config = dict(
    dataset='songs of 200 made-up bird species, synthesised, often over outdoor noise',
    tokenizer='word',
    embed_dim=128,
    encoder_head_dim=32,
    encoder_parallel_block=False,
    encoder_moe='expert_choice',
    text_encoder_num_experts=16,
    orthogonalizer='newton_schulz_5',
    steps=11600,
)
Rows from expert 5 of block 3 of the text encoder, named by matrix and row number. Rows with one number belong to one neuron. Each number is 128 + 32 x the weight over the matrix's rms, rounded and kept within 0 to 255. All counts start at 0. Numbers have three digits each.
# up: expert up (text_encoder.blocks.3.mlp.up, 16x128x256), inputs 86-171
# down: expert down (text_encoder.blocks.3.mlp.down, 16x256x128, transposed), outputs 86-171
up.17:126085103067150137147194114163108133145080095091142109109146163039054056137136151120154131182166185211121140157111118166158137140143112171105071155186175134120130151166098083169125133126108109160140140105155127187119113111125094098054190130107145114149157120
down.17:103148069163143143204158090111166055109173117122171110162154157181158158086157110114140107106129034100118148090104097103117112182129134141154229119157110115162177106126060108127125155160089120155152111086126122140143095095113172149133157107094125156118152177
up.18:135096120108107117164144126091084113106109153132104123119142127122124132114136138145140152114131163156169141129133139169113112120113127142147115132133145138155131108096157119138157113141130134141136098095123108117117153146137125135100144127128150123113118135
down.18:117131154096163152105132127126127137106120108128104143109117134153141126115125137115128126099154133157141144108131145130127120125125149136088150133090137116135139101155139127117125088095121112138148136096124095116143133116087113098134133152104127155133128119
up.19:099078108137153118134130104151078132158078098162126162071166091152141041145095148117183143145157134255133095150079098089112101159183112191162165091160146125129104142095086159193081188143197173171146124182115176129104202099118126052130131154112181131169140063
down.19:026180125090073077106195182058146119096179151142090132133058133181146147074072172139145109139150110194099093123119141143116155124133110138117174150133061147053173112098106175102149097149099102195102137161215109145116136143150114189104166150195222070101131143
up.20:102126164130162138130152173113139145092152123119157149130155118174099149106131152122076092165170135180125161153124054090162104101114167126109165119132106165100160133128124147104077149132106101148110126170142142134117140114149114121139095078134101093125131098
down.20:096096110091174115167110112119123109152120107125123130139143127185097130137163117116108136120164105124175106142154102142135135128127130096115119121137106142148127106105129133131152115133134094144136118125108126097142128106097107093124104103140148086118117117
up.21:153130107159143113191085157124148136101168104145091111118075144161154130101127097145158132129159129163153126109182156113162157160144147118109156131163084088124170109138118105106100135169103124142141130141129129147177136130124131094143128127099153074165129125
down.21:149098106177133116142165114146093117116067125119134119121092123153137149101103140129104148159151165127155118083149128153130141145165105141110161089144051166124123140079139091088119098107153166126113140158159142149120118125110156185140160104151090130142093108
up.22:182094094105100099072125126151160126149135086088126115097112182165124129166026162108137148088152109107121127112116130142117065127136117104158160122180090091097110091128144066106209152097146145171108146117108126150115146135111123127134204102139090152139114113
down.22:081162099112100122150116148163136160133104131161093180142179113139098094125110141124109124125173133083110116120135116070120130118125182113142121147152148154109139139109149117104102144128087139171090089084107122122110133144127172172093140145105131162114104144
up.23:057144104132157090151117112154196051156136099137110124098103131113053140153139134159122095139146100184103179126126134080184112150116073158103104173171136158136161194099163099133152113124061123193065138160115137161120163151185121088164135120144142184222115135
down.23:103131089192109168136190135127193117148068195152165153122092118096040095116117117093139116111093179143130180112134074129116090122078173222121158090184101180156134164143141166077164135115141082125143050196041143160126123169135126120136115121128153092117176098
up.24:121123109156135128078109114133142133121094135158132121194131151160106120108120111094157105121099116195142132126125063107069101126103109098118114118122122112101138131137139107154169145094184113185145106133119096121066071212128110144103124100165136143108139128
down.24:033120164134137118113106157143112116102119105112159169105079104149162099063082055101167069149092116140102118165200140096192117158128191177141171155141155074178109172147152103107121079108149169088128099114117149195074042053115108178089101122151119055141206108
up.25:136128150084097156136125076124227096160108148084067095193091148115145163117185137135143089159144052140123123130146083131133193187148156209101156119210134145141033104091127108137125165117158118163169148148106125167079080120055083033137123102169168104149129210
down.25:144162175124086155114106172125162169085144170147157132037128175082149117046136233119094116190108185149061166131170193137166056123125146174097098064180185138118120125180158154149148174177205138105139113150103127129145107129157078164104062127225112130143154162
up.26:127123077143160126156108100134109124139118141144129128097152114140106152114137131132136102109099140149145119147141103136092134140121112127144119124109114135118120130085161135127132140087142118097059111154136103151130150168131118137159191145128141102130089104
down.26:150079122154100111181118130138111150109120137143112092130121106098142103106116130092104161133118096097132151167159101132150129120097148132150105090117114137136136116159162127153129100092149147114147156131084141126129114106109120092137143106117121128126106134
up.27:147130128112097120155124120119152109149111138093105123120131143132097119109119070127164146114130104130128140126131131068131101139136152107137127105149129132128118124120110122125139108137120115142101124091136136143106132132109118127133147111132134121133135129
down.27:091146088120121118155100126146142112143110142159128139107144101143104089098150129123137122113132121140119159145149123148140131133090101119117137144135131152127140133115116149138125132149122123138111112116160129129133165139128151105144154121143160139143118129
up.28:145130125107110116136136152123138113154133090104110126114134115129114147099132133113123169145113138106109133129121100156129151157113129154161118142153120162135131153117135137132108117142099149119121125130101147104096124150111117109099131112142146116102096144
down.28:150121147136103136145146116152114148125139137123115107149122086105110150131133140106132133118121155112130123119105161123120113125108102145131104115119100130128118173116110128127108100135108159128131109131104128112122136147109089148104140142140129163108096122
up.29:096135091101105131157206093098110128090114137141082129129103134127175161129131132134184121148138100109071151123162073130109143103191169061127134126123104117105213113068155143116206175160147198096160146138131150151071133112186119071071072135089101099145128106
down.29:120104150091122154156152085093157139100087040148134131133129173180156188102122125184115076090135173096112092128148160103114158160112144117059153101094170124084159125105107118115145153053155154122185093195096156156160137130106167140109139100122147099151118157
up.30:072157154114099143111094156074110154152162099062148139152110082106082092105164139160158163185091152125146095121121191126175097147141147086119164137130150112069134068101158144166158095115125178120182094121047179147109102114132179057116154149167113170092011136
down.30:144128084123190170195154075136105180164177134184120125120114172167155117084097110108100028133128138119076075161114142147093124161156239152087106168148076117161055118153133172106151126162190095125096129175153161138178136164155160134122105177141200144114092080
up.31:138170132109086091149196130134123114139134178130131163132112127134153138048141117080111162130146114096170136137179073074099166114147101113119172136113154099102148130121151117096138106133093107136125086103141098126149079082124164153087136154155170115106175147
down.31:123164113087122171148084110174140122118145164125144128143107104110129106137130114115134112132147148124164088114184109151147127141142124067129147104116125118085127153078142136114127091074091117169121169141095141159157132124160115122094178144128121106129172127
up.32:105139092134163145170114136107141141149110176174068147139138131117111079106205164088157077125119164068171081122111160061078128117074156063105184115133133135084067162079125162107106148099173184171104130155128159140127149147148180104153142164078129173132047144
down.32:194119072142146233085137109133145074099124150169066141179153064086151194134129081110154111185110144134132100105066161148130129079099105134157141110100131107137093185084154153137146110130103142114063112191105149074147112159150090072121070134096151181135119122
up.33:137153111130114182130115117091189125140173088098110098139070144147123190104115116159100159163147084163067103125093157132122060129154151160190128098150184090119127112084155140129086142193157124150160133145070066146102079100095053154180138116151130126106162189
down.33:101106121129182120108138129168133149137122117081193090117118151106091123078065177114128149132162147046168140133176075135209115154138136132059139118113099144194124162176149093145104100118122088116103147155129127141133208128145127123148095123164162144161152098
up.34:095085122160083156131152058103136135102138113174038101156121157102133158088138145157121083086182128180135082145135112073048147140121114141161138132133112125091147071186095110107119135068148131140120097126215072143117129135099131147195134135122083069155145159
down.34:182222096166181116132165105131123104154135151166173115134098067123095137118152140116169085156171132149109167148091101094137111110141187121089137115074118154146147185091125156126171123053138174124171162155129136153107124117157151139100158110121053168120147130
up.35:128112150029130132099136105152114126196153107076196127090116162118082162134102138147057093097131189151104101111192131156162140130131113117096130129167098089160117147096166086110106132102192160112110154187084175112119126113174101134138190128191173141133157099
down.35:140151166172101110205139108127169112136104143158121148186147132066181089147128140159115162138149213132091205184111136127142131151067114146125115129163134142138124121160102057129122146209084129132094134120119093070161196095139142146098161098105163155115160137
up.36:129107127093137145079112125100101170128141147081049106092120095193132109152122095169107141110130107208230090125140167108118113137136116115100189112135120090107160049102121167142088117162122077184163155084140111160144118091126168129120169187151121125101106117
down.36:163182137144105150144132115075097161144141109068083131179094146132088066154165162219154116130059146102093121081198124143153099130101136150122093164149146115159106101139118179142121108103130147093140143123113159090130200144168098092031190161096184083135053086
up.37:123124081154090179173103111129154139151137116145048093091138100090133170144163093123146155176128131169153104099083129155106132122124139136121125137162136136115092147126154118124097128147139115087072192165105149080132161156075167075128167149164197162105065167
down.37:092136120158072121166154097094083126108146151174058143154161165145122127110156136131114155170103092148131103145122183150082163138150102128130100145110097102107082099140100138086139153153138131142103104101097134138124175102095086170106109126154110075150154134
up.38:137089083150129126133171116087145112139087135144131105136077104135057114162145163167168149147154072150066128117116080113115080142126145166134129097148117152128119131098125156123119168148132134134132140120131118077143120120144171105112170102085143108176136111
down.38:150160122102157149125085116135142139139113145123135140106095133159090147110096156140119082081143153176173117135116170107120091120146089129125123122125133127161127161119145140114102130100108139167117132162102121173140149113150177131155141120126154138090142119
up.39:137141103124156158144114116131137078154133159065147092097131121170158132100081134142128130144156209071144158123109170209157167111130090140125114137157057124134136128149134120134127112078150131122048127137089132124198175136128123135103138091128139133152134066
down.39:072191157134071123136118106182109106128122118089098150184135128153129091051175043150106182088062111193176147121130126117084121149129141099143141137168117063123131063138139150172140119113187078090158158158082127125126141188118028107117177147152079129149161146
up.40:140118125212133144139200169131153141135148117127114145121107135120095151124090103123124111117117125083141144127098148100142076135089160134129151137078137119107141137095121125114123120157119135166141136113109124142092169153118132154162067118119106135119115140
down.40:145121110153083125133134134155098128132134108124135121120127121145123131150144116094117148122119144113152114128085141125112095103148118129118126140092136133114122105126117128167112126149113114133135125134150113130141115147128155141137149127106106155116115163
up.41:118149128121113166114143120157107108098147127135097127133070090097120071111114154127186094129123135227115142116107122159170107092127142114101124160159151123152110115148156117136107144100130054119123188157163089138160166159143152130118117116086116087140163121
down.41:164149159102131084164096112090114098112120161193170100127138108121075181140158111137107127134153146099130126139174118097118105098111105097215118129120108122100163132117144090128166122108140141074187048246142157179114115105156101130091113116144119154209086166
up.42:126155106077100142061212145163155149171121090130197171180156156149082085068098108121162088168080137055138146135160035180221100165147125144100103098160110119123120179148125146134193130134091148163061053085112012155188171146211174150082160072171141098174135094
down.42:109134099167144117140147139172133150122162100195094145051061106187165195134075146101132092139047049053075127156183130075150176114164175092109149147165180155135127072255119111070114108104160075104082122134112093150137135059137137131076163064095140090156160072
up.43:106141138067118151061154186154125162121068143162095101127159148120155223138192135124167086102128115199163148127140095133155149086151114138075090067099110092086133117087146170116083132123111105134080161114185052089167167097161154173119134146045181153114136131
down.43:115160119140108119231103122155100103170136113084103140122136150070150118082119168181107194190133157124083090096131142083107183150117156146135076127019095088132099139118113127104150113104156124138163106107109149204158151132152067123127139122129131078109156131
up.44:117120110134127140126141124143125120145149111072117113107142138153118165107117149135131136137118110147087142109106114126083104123167161149162147103113104142139146121119110146102138138108130152124156171118122133147121112095149119093179153131098127111165112119
down.44:125131105131128114134114129133134119141132089117139111138094126130121142129137116130115107152120074113110131165169154106128118133119157128158115091107134115078126153124104155150092176147137113138144107156122109116147098148167149108137176096136124129121143132
up.45:126149175171158160103109115162138140221147050080068150143164141121068186130137149066183125107081131165063105082151141086095138128160125108111165129097116127095114129118100149137189127118069115189165156085115115128072146155150157138194164118107112106190097138
down.45:112138161067141151057159085099048094126116130140237157125127146088120170037101197128163140066098159147139197089171104130168055175148089148081143080089106068165111167133092141157120128066156136119108127105247140182159109154168178179139122160102135086067155117
up.46:115129130164112132157073127133128162114083120187151119148116126126103126155182148137140164146097157144125095134161151092127094151151087123140144089116136141116104137101123118180087086104104122159103091163124149170158154179170137096144168144121177099179100120
down.46:132091129124093133150140126113121121140116098137138152176096126119132148129146146158116108143099136145123110071171132114148143144132116125120102103146091119112162172111119133116150141117162127147114119120140117161134153114158104114102126135170127154135153173
up.47:100153127149165123122170139118141072148106145111185144126093204199120139092168151138120103147152127183073167117140133101116130199113216136079112143182200131050159140093162062113169148096138172148083161161189097159101105091208131090087104087118115109151171163
down.47:097162077030135125077129050148158095104137113122138075085093062095140177175112051098131111174149137126064064085163156060173174159132075173102103103052102162121117196172135110095099131074144105056152131173178126158184152095157109118109116137084093116182176197
up.48:141080078100142178088185195067069133115098187096140123159130120125121104247214205160160181198136119119176109087165143116166094119101104084137153133129086118148096232131126145174064128055098112125146101136172146161178082089168112130075079193110101122168128125
down.48:168081054132103153118181110076182098126097082070116108111131097103097159137139137080108182180133084120117137123165170186126130051130110119170081101112160094099140178158144125106066160163074182133122121176118089154139076079129163075084084143148159078092130155
up.49:132169151129109151088088143155122134150190144170134082085093165070169154104159130087154140147177190191097117201085116093124134061134166197098128069131115117096138087119144114141087142093121117169203096140097100172166077074089148185192117108149148067124145176
down.49:098109147191156119116159096110111119130102120101134096124077120063093130082082143101095063156167151103091161125223108154200147118177158143128102105173112158158168099166158098173100067099151130116128104191201117131143188096115101124128153120131112110121184093
up.50:100154149148102132153105145085108094105171134145162163146089145112133136161156155128149090119079169157101140111188117124101045119117094116128097168137147125123146141174148125108147154105119094198082135158125116147156162176133108142129071124142056100121156130
down.50:166141162141107155155114138162145165124118103152146171148130079107125151158130104065105094148053082108145127129088111159172172089163131181017122122162069144181065152132147143131144128083113127107178141184132160116136120160179118127071125150121205148137111118
up.51:180150121127087098152174117149103108122169170139128115139156144135128160051174125128154134146137139118144142136098124149101109112130189114161159165155138140143123115100138107141128125068141092140140170108079132172106119125146108112155127104139130113124122130
down.51:077170135080100165126059120124083092085110121152086177145162142085112192119154136130129114139167124115096137133180168114124138143085080153132187145166142151127120116194163193176122131127139082176171127112097150116142142111157127115090212119109121119140154130
up.52:173116168185152159172076167134137152087118110151168131105128113175067165157112130111174115180108159131137148129132100083132148092108149187130134134125167074090120163078130184156125108167117092128117132161137104142073121120165103149187115054119133142155119116
down.52:101106160071076129102136126136113130099135091102144141180142173134132156141154167122128147127093103127093145129110118091181098114166091128107158171158151133110164178191152124115121205086078076142160139126082124137170199119095175125188090101064161170168131151
up.53:154110087151142133154133113144072174110127144133087100120057153150101198121118141138125107099134107073135122133075106071141106152163129134130132109107118122137124127140124156126121154076117114165141127119135094140125133122090111125173128163114132083157108086
down.53:120109114150099117124122123121094153123134120127117142148131131109141103126145108178120144125137121128122094179081125153186154121153150127118135119099106142120151122137143116138102129122159140135103162111150125125082173132093132127132140121125146157124113155
up.54:079166096157149132197081074074125119095106112199077131127066131147153166169186129131136100169131122214126113168080126064115130142120151161128135120141175095156126115109113134132093111127129179128127129124069065143105157088148130128116163122145122140123124136
down.54:129157143152060125118124098185000069143156132163098114140092113157117158103096119155095132105085169119151090121163118124149103136050114131182083126145132193136153103122127092134153109107166110113180072139122152128116089101095112140190092092171113142081168177
up.55:059127178153122109182129123131151142124139154115068125114171168156136193116131123159116100141139087181140155211058111109126130189168170096173133174132088129140121141117162152078115149139111123153110126097098062123152158067182123134158141114162142136171153141
down.55:096177134145140076039093119184078122146054108077191159170133112094115146167027165168097161089112126082027115100108123091110136106105155083121124138080169136132196156115160114132098135079082177120094088092149126096126155084118114147138114108140143142134124142
up.56:103125151178118143141126165150107097159138108144113085145127124118105157135100116137149135143100171157113144162101146097126132161148144168113097123156116135132106152158126173122085153120074126142151146147154144119169118138130114103145133133138148114120109112
down.56:121138075137101112097142146135114129148121139116087137127119108087144129102104101108122168139120117115090149138117105092164124116147144160146108132093114134157150167103120145106119106110129134151129103097152155145128137160128107163138137108110125104142127126
up.57:191125066097173107119189093123153100151183078070178102096162134174164223099150141124102134106142126125170145153108053182150187118115110099119125104147101130130156088132112148107140138169103127165100153189107093118178128205129097136166103106063121075117144133
down.57:160104114061158077101130085118104131159128156154098122123119136187120109100128216169173130156119158166099166130120086097120113150108081147175076138176169127152193141139071151133135175126063146142074151106110134067158077103145132186106122094159103147128167115
up.58:086124124221099187165126150152119115164158115130112187100130134169145095175163104102092136142091153211103118159100102180068157136113124105149211139096090098139117157140119086141129148171176128192136148069125137124116167175091099131197149172055053091152076102
down.58:120126143165134101189178113140059125080128123176134172075158070124116123159101115152116087183177120142133117093088123119121090159137196174081189125123075076126118020126063189185104189167123113164085117159150173148099195159212144155143136140162178130142081079
up.59:127121142177127162202095110137124147064182164172067106215131103107171169129155137193112102132180159163098130157077101144092139133171141125140131116149170119086140119080091151116136182170160170133171121137108148208091085096104128088194103123126064129145164185
down.59:189122197113129151105206084081124087158120154154109117121083182115124120068161166122162145173197044069129133195154089137229101161076079144127187139187181070131112194157153102117165188150165144110053186164129138172105062142151103203074082137128109137153143126
up.60:136145054101114111141130102099158095126120106109080102157108127155121130143147112137103130136133115129135146140138101084104136117103101091128087150149154144113127099077164152140097107133099156173103112143066147154138139174156144131130079108155154120064133151
down.60:130117118105094151142113112113125107124086123123095110208175102164103134127143101121123155107200117142131136099117138120135179097088125108131145122114143131055128078183075119125119109140116169143101112164116143135147054153140152133103114136135077178083139145
up.61:108118124114111147123205096176152115031116122138132156131135153131164173152192151135104151167125169092072105108123053153222057131133169184128069148132138142038112145093123109144117093141111114142113103100168162107143130102170186117124173183069105145079185147
down.61:154096093115123153233175106145108129071108075108072161180102149095153141183150096086160158145122127097136161127148180160158139109124130119155133111170180067099157063132086083146094071194096119130137124155131125102154108082131132178138100121091158135114135168
up.62:121114135106141147154120143141115085098142139158181136130137141128135108074072127147116117129087145168124155207156059108122103144097138151097159111156171127118118131090132147177152126123148083118146111123168092123124153105077126151140117098111126105115136090
down.62:113124082120140106152138175139140090187106134190128109059094137166082126135149057092139120122131145130128154132117185106128106117070143142145093127147111125093098147135112120132104125119158103121144116182122123179117072102148109096137138120162163135147146109
up.63:202157079101112133131124126120125138074144074126167088189121119141099142149158144153145195171145133199125092118092111146154086135139093121161101117123124127109127138122093083167178130197076097157176162119125105140068128087167135137112165159093130125145157109
down.63:122129099118118111128067098130156135079111126151150191091089132098185156089190141112085159144143168119124103152131112122118094129156095097103153141160148078113170130156151139129114124120147176136105146089079105110142143145129153121104143112121116119105165125
up.64:152139166084156166161132129049123124101204142137067158095143101175143181136161141126125088174101106154132092149043192138150109214134179155131172117114208145131115124134151161036036132089104149078123105124109078164136153184173162134119169135127157115157088143
down.64:096114093160183142150076121144117140185130068145115121150167153131120095117090119127164140147047099056101088079108108152102086138040182147139136155087106161114151091100178133134153112113141177102121076173133184157120090130149109149090096132110140166135075126
up.65:074149114202141120155135127125087126117099114152164105141108099187130118168116152098183145056128166174098110139098099171059152136118105090095241060118083116107085089118111092169146113154111108158119123098100115116177086201104132132144194125070149122072153142
down.65:178117163130141137118141105128145133144124160102104092168136145198097138152147102117097127118136190112153137064156155113162107190181203135097113138139161097135124067114134146071144076150168114112118186132175159135118134109108062147051057182164154116142116091
up.66:082112105155151160119167081137112132156096145141001098190106102122085111087162066070147080141174145234190125113168092157122129141153134105193171068118113142130104086115131118088148072155181131180089143198144073116101124108160140147097103124194058106160216164
down.66:173171191060165130088124127105103123097134137046143098142124156106144104134114159183151131109134139168101164105226178084140172179126069144164087118105148126123094145117210163146154172137147105083172129190143173164051108169088124160066129065140149057111166127
up.67:120145186104162119138112104162138105156150142143128086086096104119050070091154096114054061131163154181181123112171162107174208117152191163143155103138096110156112109077128099150120124103184111160194141164127125182080139106221097153110096096169191080112179151
down.67:077145099211156185128083109181176076137104190169180100153073150100140130115113073142132113141097159065073155150134155113119114078079170118139123105144158110129096156082114142141104131103087044153116046173140103157122158160143142137095128142093064188140171133
up.68:108125160162115102143114144153144104086069071143108143100118099159126124129147164132170139130082158150153154093115113069068105142175123075119087129088094099116153123168117117131148085156093119094137102112127138123126150184174140160137140115151101102114058107
down.68:099143129134157122140122141102139095133136082149171124107119107099122132129091079109112114122109114078101142136135147139122157134148123137121107121128089113143133174135133133132146113135157129124147131166123126118122165140149125155167122111151126172089155146
up.69:108176136150168108201126118095137062174104108150184077127162067110111075151174147098074126133169128251072086199125166155190158147100160195137114108119133102129135142000185164160177098120111140160139082151126142118111151146143156102119232120119120110107238182
down.69:122124176112121135125127167114125097163160127131107042081081124139072056140115138081115080147150111180131106170111116164168209145148136165124121096159111178164087155112145118113128064125122167147172119142078111074148137095086082112136107133142171097137132141
up.70:105053127009117144125111110160109129134055161089140132121150139168117125102118084101135079175122181179112104096132009123171111109156179139152073123089100118104143132116116123133129094145112154156112136099091134090123159160138083087104123091157171141098120135
down.70:146151062120165071168120094135129169066098133121114119126072112232158161141140084201141090158155094133136128096129166126134128151125170158119139089182144114124165114124160141137093111135124141121107108119171079118127115108126142141146092092104124116121114143
up.71:075150165157146159145107160119120102087123125159130168143140107134107218105076141149142141096113156186090150141096156099139176123145168171093155142094075120142160076113185125070151178096114162138148135148171109130115172086146142144090122121115095147097139168
down.71:144103132098170146125117097155104132124146125125115163137098162129144126105122141137181156105118180106155161110115099111164143167137194143094178135102142105115127103124107121104113129124144182116131146146151134179161142132172135117150103129084107102122098148
up.72:129134117131135109150081136126123127156141101091129106090112110208168090150078098145115105143138114161129091144094149103186119203146102154103164143117188130128112171124151115117174163164160020129076142165108160098124123141066129115140164106118174117137131113
down.72:110114105136118148128184074109096104132130124094072125108127144160158123225095119188094133072188123188143085124125130104080132157164116136095157162162128094088084106144108065138145188099150181121163108146140106124116099096063171129121148135132147156119100055
up.73:093099087148164113186130110127146156149136081105132127107124170212166091136138104056157141140129098254167108167092128044122125104157163090131154109148133138133131130044111109144098142075158144163141123156055154188086197103137127136179156068187162114167083118
down.73:113139207111110179043064154124084127142195134158135142114111134167147114184174130173151180140176151170166125083109113116115112133126095098083084148128065108088152077125106177152122115121090123186092098166164119062147173171118194143145129167082123155106138121
up.74:133121135158090127107116100140164100144114115116133118108138165089149169159127141146082229160150154126142156155188140165167104124166156065100161117068101099100135155153154145135153094076104132152112130138151125147187121144197134131134131126116133135154118202
down.74:154072128181114226137105111095138135137119133169141153140128134096126127130154098081112132088138141137150120106175143125122130140164191126073135117173129126094071088174135133149163138122131129124145176114141118126058070097160170117078117142128153137156095142
up.75:112117129151123117151127096110102139181094173132119089182215115087153151090154135132150111126120173129108117133076112121116110101162177099137123128147137129117106113170098161111113155107121082172113128133157202167108167122151102111123136103110112104080137117
down.75:155100114131152112162179082130183152113142130140068149136125126072183122125129168154140186108142087173084092098165177164109096149106201138126143142118125103142101069179102141110120100105101190140100140095146128125130121161149166121144178174106159133100150102
up.76:195115109135105138163161210111087115166091090091144125125071119100123117107137071107100115142085128255127104103189163121188129102136048146124131060140144123116138157174126092131143119139162123127180114171069142112223172169132081081121153103132153110098103073
down.76:099149078152138121181139085181135099075116090163066138149117106163115146133106132154107105160101147196144149143154086157098153147058116086142125134207133081077189253072128079105121143152155107129118121109170137120092074088085193178111134149100042085167101133
up.77:138154190134100143152092132115126099107159161036076091133120149079127109043173160126128122196160108126134129167144112105128102137111152204091162102206101111096082143133099167166085109155130092129087124135113136090086089094068105108169093110103099088102131167
down.77:143131184156167097077171159130174120133117130082152091085113142070167098109074145110137107125100166141162118126183117118164129107107141174109118187125112173123138124123109092143140131160092097094090133132171152201144148152073130119210142102175087122119132153
up.78:151143158111121142153058171086128136138119062144075118116167090127094139155112138148159089063063174139207140110116113083136104186114098150120182116170134109161116059143128122110188128133128088142168126128155108118111104120103107137127133153087176180120165104
down.78:099171074116189121064162090153148117106095166150100114196133121101108044134141106087118110126132131137137087142141159163142105101066097154190120160125163056101086122110124139156096093168204150137154183150131109104157083134047117112118117133109164163163111129
up.79:135174103180100119132109150121127127106138134165135146103102083093085149121130113123170135101105119122098122141179093094096131132111135173138130135136150108133094055169151124120157150164117113135113135157098064094087090143108145144159060161127112105148139100
down.79:118121116149134132148165139113118104104109148136150150125121128135148146121109121158132120115092137132182121126104100126118109140112138139175142141158138139120094106116121102099127156118120084142108115093149101179102159159114125136155106115149085152142120116
up.80:151113081119170184120127121118100086098057197094091107103076110175122156133140160159154131102144062181141097188195121125111145155171141099149162106144104139127133111130113162130159071151110118113129101126150172131135090145120176083200123117104153102127169126
down.80:117099141031142139106068151204117152142078124117172144182184156171149134130087150150156116113184133099136119125097137136137102158157166135098075132149183132126130155156106088123128135090095135145168106144059122177104173184116190100106111098114096183126161143
up.81:151105114167132155103155176112071130123138119159119157043082143145147109151135076105155102107138141115162122127116093164120066129158102070140145168153113141116150083150185122122149078152201104124093117125101146141087097185141145128089116130113081113128102037
down.81:115100098200136113228135155084152104095076143141121139132134151158100127110122126114144138137115071110160082143135060109135162139074170157115128122162071118134093199145101086170138075118139129145127128175143090126098075109085096073158132122094108073129104131
up.82:179072096092158138094152130119152063145123164112129104071060114131144129138143070144145105085134079109136083128151161092151123120146151157119105136131143113158116138157120143122110153103122154095098125101141104152083124111159120105140113172094112130161167106
down.82:136124100154122114070081120130191119122104121157139117140110138121132134107162116091160138170157095059143095133130138180182127178132096100111100144109220139125143121160135103158109097066130156147133114045170101082073166088130123136107154172162047094134129165
up.83:134139118097105120102169081115133142122154146134126135112158143113102142119159101122100138158135139169125128153119142136097127115136147150123143105141117101105131154095119147139109162098130129140100128150087104119125128126171124129131179112123154136112125116
down.83:117142088126117107155134124104167135126133129112141117091168116142134118139174142131102118126126117116165117149135118122124144135120121130116146127116130125085123140086145121116141128105128129129138102125107108160158122144123170108146127138139121141124115134
up.84:114134095104160139150169140118062090083200141119129099073158111136167177129158103104122156138148122090131073109136096153166155180195159077084119136104186113106179093103135058115068194154087111159146103129083113078112143143151156148101171142117087122095096135
down.84:114108209141178186141150079132088152160136170163139096151100124141134159146153145107147113140126170173100125116134118102092149127130115124140135116157177145151103086166099122083147118134106102105111106161140109078130084114163110149133151115163129125214121132
up.85:080164102148075185084128101098128083152157118160110122132119183077088171128184143120164060169131171120155149111137151139152091121093135104127120130162068057127115151142142144088130140089129154150092155088126108179103151149173180134129134176058089124135173143
down.85:106131175180107122098154058086028077124143143128137155121148149166126134084102141076147143100114130129108134128124128147122095090169065182132154096121189126170135169131101138141126123114080150076094097157093113204112101151172120169087192111114177074125149176
up.86:107080120078123154093122089171174180101070213087143156138067129156153101123170099131131118082112095125106129126148109112116104103082129165106102135135151120106092107144126182122075110123084146119088114139139071162095147122118193125126099110173122138152196099
down.86:086135090120137158102120123142130138169109158115201089132122146131167126137138146154104146109120144101221127104139125069136134168161099100117082132093136127104104142135121163102110150126130150137178135122162187107118105129131119049109130106138140160104093101
up.87:129073094159119154100047178125113114173131107113196053192077112220097117098127125067177143066120118178093094090170086115100136167214097093110146103110088147098090159121121153105072113137047164180141117142093147141110116187154115141135182170122097160050136117
down.87:082084122167113136173085093070170132080152092152071117097121127143073119081078148167126114181146119129101156130072165127153098163121247096095129175143124122123086118052166164083107128116088171134120117142216102181140197102129085178075162139130121090150078132
up.88:121156110153141114148155084112101127105129140070146110096046144139179180118167140080118068185096158115085134118142153193071113137113150160161137083166114140057132110171123120197115108126110118144081081116106082151139158116126082120108137131200131103153161177
down.88:103138148102138138153102170173088124067092109157149129117137150151117130118159149195085091151150115120095108188139102139125167154144150096107132118181155147152082133127083085196121197145141125110227119161109115185147062118071081149117153104114107129138183143
up.89:113097169179147116137188168095094129145161136145135109061075171153084080103175174150085164075189118247129106090100157053066107146130137172175163125141140169166138085149118155096139131120123145080104171129115069098179147115118152116091128120116133089163190148
down.89:112103158064086071133068079110029092130119185102174164103106030108141170116150142137172215123184203153141117120153123108091123178099136091180062193135122077119174083137133098106152078132197133090149124109098141110128103100077131129117076116158100068145114068
up.90:110153144122131128177139119124110148113148077119095131092136153152118146115119108123111122123102155151119110138100135081148142144165110150138130106145145085146122137119130125108129146131163142179158105091122054133113115146100107135121176151124141124118146125
down.90:079093089141129094135144119113155129118125138133121138102125125159150115097111092139121131132113130113104118159101131169119088092134106114118151114107103113155147144100123128122115116095110137139082124123112126171124126152103128109129150149096095152109111160
up.91:116140146114125119115089120167118132136160129125174159116135150091103142094106102093155157097114178065144152111131138125116153125124131101116130122121141127110126065166177121179202134106119144123117113112075091163126156139126203109160144145130109143081081173
down.91:189132148148111184129156144135169127133100129135171158119096137126126101099186098124126103121159128133156103106078149164157131152149110141067129124117080091134104101154149140131100155093141144135086120153125085143141185134126096119120082181141149147154117136